config = dict(
    encoder_arch='mobilenet_v2',
    model='contrastive image-text model',
    dataset='small charts drawn from random numbers',
    train_examples=101725,
    image_size=64,
    crop_scale_min=0.8,
    horizontal_flip=False,
    tokenizer='word',
    vocab_size=33,
    loss='softmax',
    embed_dim=256,
    encoder_norm='groupnorm',
    encoder_activation='gelu',
    encoder_weight_standardization=False,
    encoder_padding_mode='reflect',
    encoder_depths=[4, 4, 4],
    encoder_kernel_size=3,
    encoder_stem='deep',
    encoder_expansion=6,
    encoder_widths=[24, 40, 72],
    text_encoder_causal=False,
    text_encoder_width=256,
    text_encoder_layers=8,
    text_encoder_norm='layernorm',
    text_encoder_norm_position='pre',
    text_encoder_activation='gelu',
    text_encoder_mlp_ratio=4,
    text_encoder_head_dim=32,
    text_encoder_fused_qkv=True,
    text_encoder_bias='all',
    text_encoder_qk_norm=True,
    text_encoder_layer_scale_init=0.1,
    text_encoder_parallel_block=False,
    text_encoder_inner_norm=False,
    text_encoder_drop_path=0.15,
    text_encoder_positions='learned',
    init='kaiming_normal',
    residual_init='zero_last',
    optimizer='adamw',
    lr=0.0014,
    beta1=0.95,
    beta2=0.98,
    eps=1e-10,
    grad_clip=0.5,
    steps=9900,
    batch_size=256,
    epochs=24.9,
    lr_schedule='linear',
    final_lr_fraction=0.1,
    warmup_steps=190,
    weight_decay=0.5,
)
Rows from block 5 of the image encoder of a small contrastive image-text model, named by matrix and row number. Rows with one number belong to one channel. Each number is 500 + 40 x the weight over its row's rms, rounded and kept within 0 to 999. All counts start at 0. Numbers have three digits each.
After each channel's rows are labels from the 100 images, of 14848, where the channel reaches its highest value: "responds to" is what is common among them. Only what is clearly more common there than usual is listed. The data: small charts drawn from random numbers.
# convs0: expand pointwise conv (encoder.blocks.5.convs.0.weight, 240x40x1x1), inputs 0-39
# convs1: depthwise 3x3 conv (encoder.blocks.5.convs.1.weight, 240x1x3x3), a 3x3 kernel
# convs2: project pointwise conv (encoder.blocks.5.convs.2.weight, 40x240x1x1, transposed), outputs 0-39

convs0.224:456569482566448556501446480538554505521539514556490467473471498510568481480524487416516526532472459461561560495440523483
convs1.224:485502496505453502431490584
convs2.224:514540490475500515550480494539565457513492510493521481516460520503487494450478488334474478549470515409482535490484507463
responds to: dark theme; heat grid; step chart

convs0.134:499501519457484437462488471521442539498454497541463534444553498497517475512471482491472464490542565580558483456602461557
convs1.134:563469527526453464477480561
convs2.134:536447533496543399472507456525488439473529534426490490550434503482506471505478475474477473436496477437441479521522475576
responds to: stacked bars; items: six; items: seven

convs0.69:501514472480489477523533499445512552476458481530572522493451467454470503518480485629494412518468578526448521486469497531
convs1.69:413466491491498541544481540
convs2.69:457527544482540534480494528470555440481532492534532465513519519456508375430463508462541450494516470501555502449474551455
responds to: stacked bars; items: six

convs0.208:453495413529440499454490464470542434491547527513465553514487528535532551536564499445472512500539518527575581477475499476
convs1.208:547445549431493500514479464
convs2.208:512504509553526492484486556501443498482592484463515533587494532518494434471439463429460513463554458517512496488412531512
responds to: step chart; falling; lollipop chart

convs0.229:477508501563470492480533475524538454493587497546452551513536501552479554506461525480448521447500458423559452497584525486
convs1.229:553505479492517407503471464
convs2.229:524459475526552500433517562501475450480539542469546503535526477499441446592536495518456530440498493478422437451478496485
responds to: scatter plot; rising

convs0.62:443476514442419520422478459528469568511491536496519488507527549487492507537563477469452460526485539553584571500531495512
convs1.62:525462532456508441469447546
convs2.62:555488477534517488556487495516515451467473460429433497482494506451543520490499515405471525502562451431497558492433539442
responds to: stacked bars; items: seven

convs0.87:543544510491500531549558535500470553435492431491548490586512454472476511471472435514549472491462496467417510500435552495
convs1.87:452442436504503494463461460
convs2.87:543515484498467487513542410565485468461442518504476544403563529562490532509442481490451458512482519509441526532510438512
responds to: scatter plot; falling; flat

convs0.63:411459435470403442472502500417485450495486496490465501502475453494520534527479506525489444520462496476443551518424492521
convs1.63:424506476540529494435526526
convs2.63:503519503459501492474512513505494378487439580473484473496449497410521498482509494508602492512528511476415511540522475501
responds to: heat grid; dark theme

convs0.102:529494516482536456554494535608468493528482515494510492498597541506537420465457518475527501508543483487483437425504433476
convs1.102:414511527470487511451462535
convs2.102:523521473507512446571538539400472515472501519462547537488518436495520509500504425509464530504472543551587486424509544516
responds to: scatter plot; radar chart

convs0.176:436525493526487516481546496501522499387589428522465480574510524538478525480497497489460497411457551479553514501483519508
convs1.176:479546481505517493422571503
convs2.176:457522481424508495524617517482551479429453472484479517461456480415510529475442481485509514561478463451526527496497543483
responds to: step chart; heat grid

convs0.30:451477541516492506444476517443535559512476504511509443477435506526457487468509534471406561478422503499555535564495516568
convs1.30:464533521542533499478418462
convs2.30:505516516488445501477454423555513510579522517536484529507486577524494504502531527449442478446538473490484426558503412457
responds to: step chart; falling; lollipop chart

convs0.143:486509493543445511486483470502594440500553524541401481558471503499568509411496522524501534458541489522567469501514503470
convs1.143:580502436469541490502474521
convs2.143:546463473494501496427474591574440474428440544500536516493548447526493502551513528554506543466485446552468508512523514512
responds to: stacked bars; pie chart

convs0.5:494542503460507526491513466513534590471504448436494418541476481498445451433480482523515536471415540514545499517526515579
convs1.5:501564518550441491485446527
convs2.5:487543482396438505498509431499580455490492516480466469532507493477504520529508462537496529496528588435433429476488514533
responds to: bubble chart

convs0.155:508447461507453494454432487427521501555478510474491497438420493491503496453572560439524534553488474477571491544495546511
convs1.155:500424464540510543455465524
convs2.155:520516586496507432443507413476503464531465459480541511501525467457499478534538470505518473503509542517510367527462466527
responds to: heat grid

convs0.14:532526527448572450531514451526511536509505505513527490460532454438523443460461459549585533554506548459492496496562500574
convs1.14:452545443483454522506468553
convs2.14:472533524547534542456448515460500532544589508551562468524549514506485461515574498562529492449543522513514406483516465511
responds to: bubble chart; scatter plot

convs0.162:422529449506434531497438485462481477515503436538487474476484499515533491419465536497519541512460454512578520447420445505
convs1.162:541527570474494512449458456
convs2.162:486592517471511511480452437555553501560509496526443525500465578525444503457476532516458473487508431487549435480456484460
responds to: heat grid; dark theme

convs0.83:478415497447473458454498446479444491493514553433466539520481558500492563558568568498464545478483533538525535515490469542
convs1.83:522549446538519464480489571
convs2.83:561525575525493522511520501523526493497598576522571508537532574491542450489481477497547451472531533486461551490428501494
responds to: scatter plot; heat grid

convs0.88:564539529571470568452484480515529489532528546546534491451454415440538470485460472434489476514459507473508443495544548506
convs1.88:479548423507470513499480565
convs2.88:589490498553481522559514508494555467526506559470473491534499501494512469456484562395480512481451478470476530410508569506
responds to: bubble chart

convs0.202:483448498399522395501511503486422445491474518516518512512560523512568511530515520542527556541521527510452566502472491532
convs1.202:559423495525506514515519440
convs2.202:491519465565483512546476397478533490521450512412544521481407573522472515436498498437462474502494512476541473505480502501
responds to: scatter plot

convs0.104:484489518486454495522530453549466469487563505523463466552548547539591437485480509478481480462466496559439519434434443476
convs1.104:443450524492493576541524508
convs2.104:529499568442428478473543422415482486523461529474487515431558552533483455513514510522486490494532520555493418454484509503
responds to: one colour; step chart; flat; trend: rising

convs0.189:523506451536486462537540449430587504456545533525509544516431458455483526435526458508529507476494561434497451551521489531
convs1.189:493526516444453476468516578
convs2.189:542523524454520422511521474447535436524505585529565426489507468477463449455486491568543522515515498492478459504493466425
responds to: lollipop chart; stacked bars; bubble chart

convs0.75:549451514478528480488456544433492486545439553431498482449446493487482487488519550534547561529509461411484487572545518497
convs1.75:445528524505525435542523447
convs2.75:564434532475393506566523505506447486541489540494478508474449556527489479447451542449462506535486485475474565559523518486
responds to: scatter plot

convs0.99:529483512495500483557490508499375486520510486500521495531493472493576532523441553525492525458468453542409474489437431473
convs1.99:480507431470563462462490462
convs2.99:518428558474459563517608507518491505482492500504420538502495509501431497476452511469476519554536519416494513559470521540
responds to: step chart; one colour; flat; trend: rising

convs0.203:510475499478534475535579407534489502471501473508532461497485496517465537463440484531513569402481458445479433475524437480
convs1.203:438508573506509532536520452
convs2.203:506507525504473448489483522479503513487548495442578438611484543527582460448475463478526507513505518493534548408493513524
responds to: one colour; line chart; items: four; dip in the middle

convs0.178:517510523567446570473501518509469506504524507541508563471523422411552488565477445471494430576485499515509556502491526484
convs1.178:483539446480502537542438548
convs2.178:479536474595513552541497490518528461500467532474499532565478465488478492498492528372448459494495517531502560429512550521
responds to: stacked bars; flat

convs0.15:552522531438571477541519527470486547479429469506523538471509454453429501472473464558483478491484576527509497501565500586
convs1.15:574569491528447498481501497
convs2.15:556532527453458475517488451477462536518592499424470470559474493480475452550484435475461452481479573531456486506475528550
responds to: bubble chart; stacked bars; peak in the middle

convs0.200:501497468514506488472471483532505452551490556513475533475530548426516540562572560421545503552589458489554532505506507465
convs1.200:522550529436494529508476430
convs2.200:569489498506497426517469564509520431530544562494480479546494605541555481457499520504549509467542461567530511472482484467
responds to: lollipop chart; grid lines; flat

convs0.97:522539473531526536554496557557460457518510504516530457567599505538520442446503507467492534469498502523457519406451482458
convs1.97:415464511479523554523463504
convs2.97:495489564438459417485564433433494511461457489450468537468550501503508484500504457531513478532520532590530440479485535536
responds to: one colour; step chart; rising; trend: flat

convs0.47:528492502408524449536493559504472501563488488483468491519578487503531489442472527561574573506563453454520495529555507478
convs1.47:462504478437489524472540573
convs2.47:455551482561545569478461481544446605533550479582521521523560463485473523522521488571546504517485505529485463504508483512
responds to: one colour; radar chart; trend: flat; line chart

convs0.139:430470485551446466430497485522523471519478519539396507483477525507503501510496501479427389510529492528559473480534441513
convs1.139:468470559560510439483533483
convs2.139:547523475512462470517466448550457454542511516521589427551539552494495468522473528559539522504534536482489495483560436574
responds to: dark theme; radar chart; pie chart

convs0.220:407523475536453483473454513503493478503498502554494494514457535524519513554515499460497472515506472506606598438426447491
convs1.220:531485550523518454417509527
convs2.220:453530469521547495562504495492536481513600517502514531540490511528503462422452486457509486541565449413522496481463454430
responds to: heat grid; dark theme

convs0.7:452454512456477518480487554519518511545474478468484398495515545602495482463475551535479527446446428482532473536498496445
convs1.7:443571488496479539535462464
convs2.7:486550515525466506521501472406529472519508476497582413537507567486482430436497482483477511485494537446464411486498541503
responds to: step chart; flat

convs0.28:552530505546518489571543512539491452547533501568479525554503491499535477467476515519458471458486475539446413455450438427
convs1.28:475594487506483491534444510
convs2.28:407463510521570529409508537518503574481524452532487505524499474456480513551535515529541496525493494573541422532495514547
responds to: bubble chart; step chart; flat

convs0.85:513581472549476571566509513557500521493515468561554528485517504500496458471500421422487445521509519507500461419442492482
convs1.85:534503477527510435510500413
convs2.85:518581505549478543527545493452470512489513493533482448528609485454482521573442485541501507493540509445427536443514520485
responds to: scatter plot; flat

convs0.147:529532492562525454569483511512498496552487535554521507463477530494561455506477489503485413487477495541472429438438413456
convs1.147:475546433522499447540455518
convs2.147:440512492482587496459516504496493521498449448542460517482499455473484563574531534582544495540490451548546489541560452468
responds to: bubble chart

convs0.196:456475515434518490448478455556447470463500498517517569477481481458453521551537522420490516522506491543554599476458530550
convs1.196:520427513463553527504447471
convs2.196:485454487483589528516527514474537430470438471473518563486482518555481434425512517458534475522571533475506494501413483486
responds to: stacked bars; items: six

convs0.66:557499578493572525488517562523461505516501529495545512515500480462464468557550487461473510523474538521392548523510540587
convs1.66:501484403515518475504466549
convs2.66:482540529440458518521490434502552472551576480526498507483512592478477467471454552490437431452520498504543550466455521462
responds to: stacked bars; items: six; items: five; falling

convs0.37:586517481511564489585526487530458412553510544536511542504500490507519465503516510494494489503468499518426459456446423441
convs1.37:450545478483488495499406508
convs2.37:430436541508528570421466513528486599485541474550505477516492465481471537532517530541531540525447491530569476539484528520
responds to: bubble chart; step chart

convs0.195:540483566551516533463514514453561457500500528447459486523467423506462518509492543517483501495505443419448468570517546424
convs1.195:585482443516501459482468483
convs2.195:463465542555569519432476473478475548523514470476492534533513416530461458498575506542479495481522508557516404480493495566
responds to: step chart; rising; lollipop chart